config.toml
dataset = "made-up road signs on poles"
image_size = 48
loss = "softmax"
encoder_stem = "deep"
encoder_widths = [96, 160, 288]
text_encoder_width = 256
text_encoder_norm = "layernorm"
text_encoder_head_dim = 32
text_encoder_fused_qkv = false
text_encoder_qk_norm = false
text_encoder_inner_norm = false
text_encoder_positions = "rope"
init = "torch_default"
learning_rate = 0.0021
epochs = 2.7
Rows from block 12 of the image encoder of a small contrastive image-text model, named by matrix and row number. Each number is 128 + 32 x the weight over its row's rms, rounded and kept within 0 to 255. All counts start at 0. After the name is the row's rms in percent of the matrix's.
Before each channel's rows are labels from the 100 images, of 14976, where the channel reaches its highest value: "colour at peak" is the nearest of a few named colours to the mean colour under the peak. Only what is clearly more common there than usual is listed. The data: made-up road signs on poles. In brackets: how many of the 100.
# sq0: squeeze pointwise conv (encoder.blocks.12.sq.0.weight, 72x160x1x1), inputs 108-159

colour at peak: grey (70)
sq0.60 095 [159  41  96 115  96 179 173 174 188 112 110 159 132 130  96 193 180 130  99 154  93 166 146  85 106 152 108  93 198 176 111 116 137 117 144 184 115 187 240 101 148 222 106 195  90 141 138 108 101 130 126 151]

colour at peak: grey (70)
sq0.43 098 [ 98 101 220 114 105 138 147  67 177 189 122 128 106 116 107 164 140  73 153 126 161 142 152 123 113 148 192  69 126  94  87 113 134  97 183 111  77  71 130 130 117  97 148  71 132 203 174 112 129 190 109 183]

colour at peak: blue (31)
sq0.56 101 [185 212 139  69 136  98 128 101  62 143  99  71 111 170 117 112  69 117 172 168 175 155  90 114  80  84 129 132 109 124 109 144 187 136  86 129 156  67 160 138  88 104 123 176 142 141  97  59 117 141 153 119]

colour at peak: brown (60)
sq0.52 096 [111  78  57 128 116 175  97 128 185 148 205 145 157 155  54 158 162 107  85 175 112 173 122 115 139 101 146  78 126 193 122 117 104  67 146 100  84 121 183 126 163 113  54 151  67 237 155  88 150 202 119 114]

colour at peak: pink (41)
sq0.23 100 [162 122 142  78 117  99 126 126  86 100  44  98 112 151 195  90 123  91 102  80 112 120 164  90 128 186 114 136 130  99 129 102 126 206  91 127 124 129 149 154 132 102 219 169 103 106 127 118  58 130 121 217]

colour at peak: purple (40)
sq0.64 105 [ 96 110 173  92  96 121 111 143  67  81 128 149 118 100 178 109 101  95 126  92  65 144 152 124  95 155 137 109 107 130 139  88  84 104  83 125 148 156 136 166 103  87 141 127  93 172  73  92 102 126  59 136]

colour at peak: grey (61)
sq0.20 097 [125  68 104 204 126 145 134 163 140 195 141 151 203 155 131 211 130 163 127 103  79 132 108 127 114 161 125  65 143 138 126 117 157 131 125 157 127 171 133 111 155 184 106 122 152 118 147 189 180  70 150 121]

colour at peak: green (33)
sq0.41 100 [119 173 138 145  82 118  85 132  93  76 175 145 170 170 107 111  50 111  89 159 194 198  31 131 180  81 158 117  62 112  87  70 135 142 118 113 102  99  82  90 120  87 130 168 180  92 101 108 114 164  72  95]

colour at peak: grey (61)
sq0.30 099 [101 106 124 107  82 182 113 108 182 119 139 119 164 102 147 189 127 129 129 118 130 131 123 130 135 107 162  92 167 143 123 130 135  68 107 126 132 116 141 128 185 153  93 127 107  88 154 116 100  98  97 128]

colour at peak: brown (74)
sq0.34 098 [126 122  45 118 124 136  85 134 118 112 129 106 198 207  87 184 112 107 114 202 114 127 142 142 129 122 132 117  58  91  56 134 155 117 122 116 140  95 174  97 141 121 116 172  48 127 160 114 154 100 106 164]

colour at peak: grey (67)
sq0.38 098 [ 71  77 119 142 223 163 199 117 153 112 101 155 103 147 124 117 144 104 149 119 128 159 195 110 159 110 169 127 140 110 135 130  78 144 128 123  91  89 131 217 110 129 176  70 147 121 223 121  92  83 146 144]

colour at peak: grey (61)
sq0.65 101 [106 155 142  94 189  98 217 112 128 120  89 117 102  79  66 128 111  66 141  91  82 149 167 183  62 113 162  58 139  94 169 158 141  93 134 129  81 115 124 112  82 120 134  52 123 101 155  96 173  89 198 114]

colour at peak: grey (63)
sq0.69 098 [132  83 142 133 117  80 114 118 158 136  98 123 158 150 135 126 187 138  99 132 141  76 180 148 164 125 154 171 101  85 151  98 167 137 111  87  96 171 102 139 104  98 107 153 179 111 151 157 122 155 130 157]

colour at peak: green (43)
sq0.47 098 [ 98 164 128 149 140  95 103  69 211  64 159 169 107 107  93  96 134  89  52 132 155 100 101 180 118 106 123 107 106 189 123  66  92 106 168 119  68  85 158 155 151 150 111 108 132 177 131 120 126 200 144 133]

colour at peak: grey (60)
sq0.4 101 [137 112 156  74 137  96  68  62 177 101 113 150  55 145 175 141 119  82 157  96 156  70 123 176 130 121 143 118 153 124 155 144 159 183 118 106  99  80 175 179 114 111 171 166 117 135 124 156 126 226  85 123]

colour at peak: blue (26)
sq0.57 100 [151 148 137  99 116 126 116  85  98 104 126  98 142 142 117 165  86 137 107 200 123  92 169  91 121 166 120 172 116 138  52 132 142  51  59 116 118 137 110 159  95 137  58 142  99 174  99 132 106 158 161 136]

colour at peak: grey (60)
sq0.13 099 [108 138 114 161  85 118 132 154 110 103  96 103 174 143 185 145 123 127 154 113 153 180 128  90  98 152 155 128 117 118  77 105 143 120  95  83 173 112 102 137 111 159 136 120  96 133 147 108  65  78  78 117]

colour at peak: grey (65)
sq0.11 100 [116 143 142  78 142 119 159  74 169 166 144 113  90  74  55 111 105 103 106 114 152 156 190 150 177 133 183 135 100  83  37  90  74 113 178 153 113  63 128 171  95 152 103  74 176 165 152 151  74 123 129 193]

colour at peak: brown (61)
sq0.46 100 [145  58  83  90 123 148 122 117 170  76 142 165 115 127 179 164 149 123  96 143  67  94 138 154  50 128  71 106 149 155 127 120 128 184 128 155  95 109 206 136 157 171 189 179  97  73 144 115  94 102 114 120]

colour at peak: grey (71)
sq0.29 101 [109  60 119 134 178 186 140 148 168 176 122 179 156 128 149 149 189 128 143 137 171 193 155 130  93 140 154  85 145 187 133 145 103  99  94 144 143  94 189 202 195 166 162 108 154 131 156 111 130 123 125 146]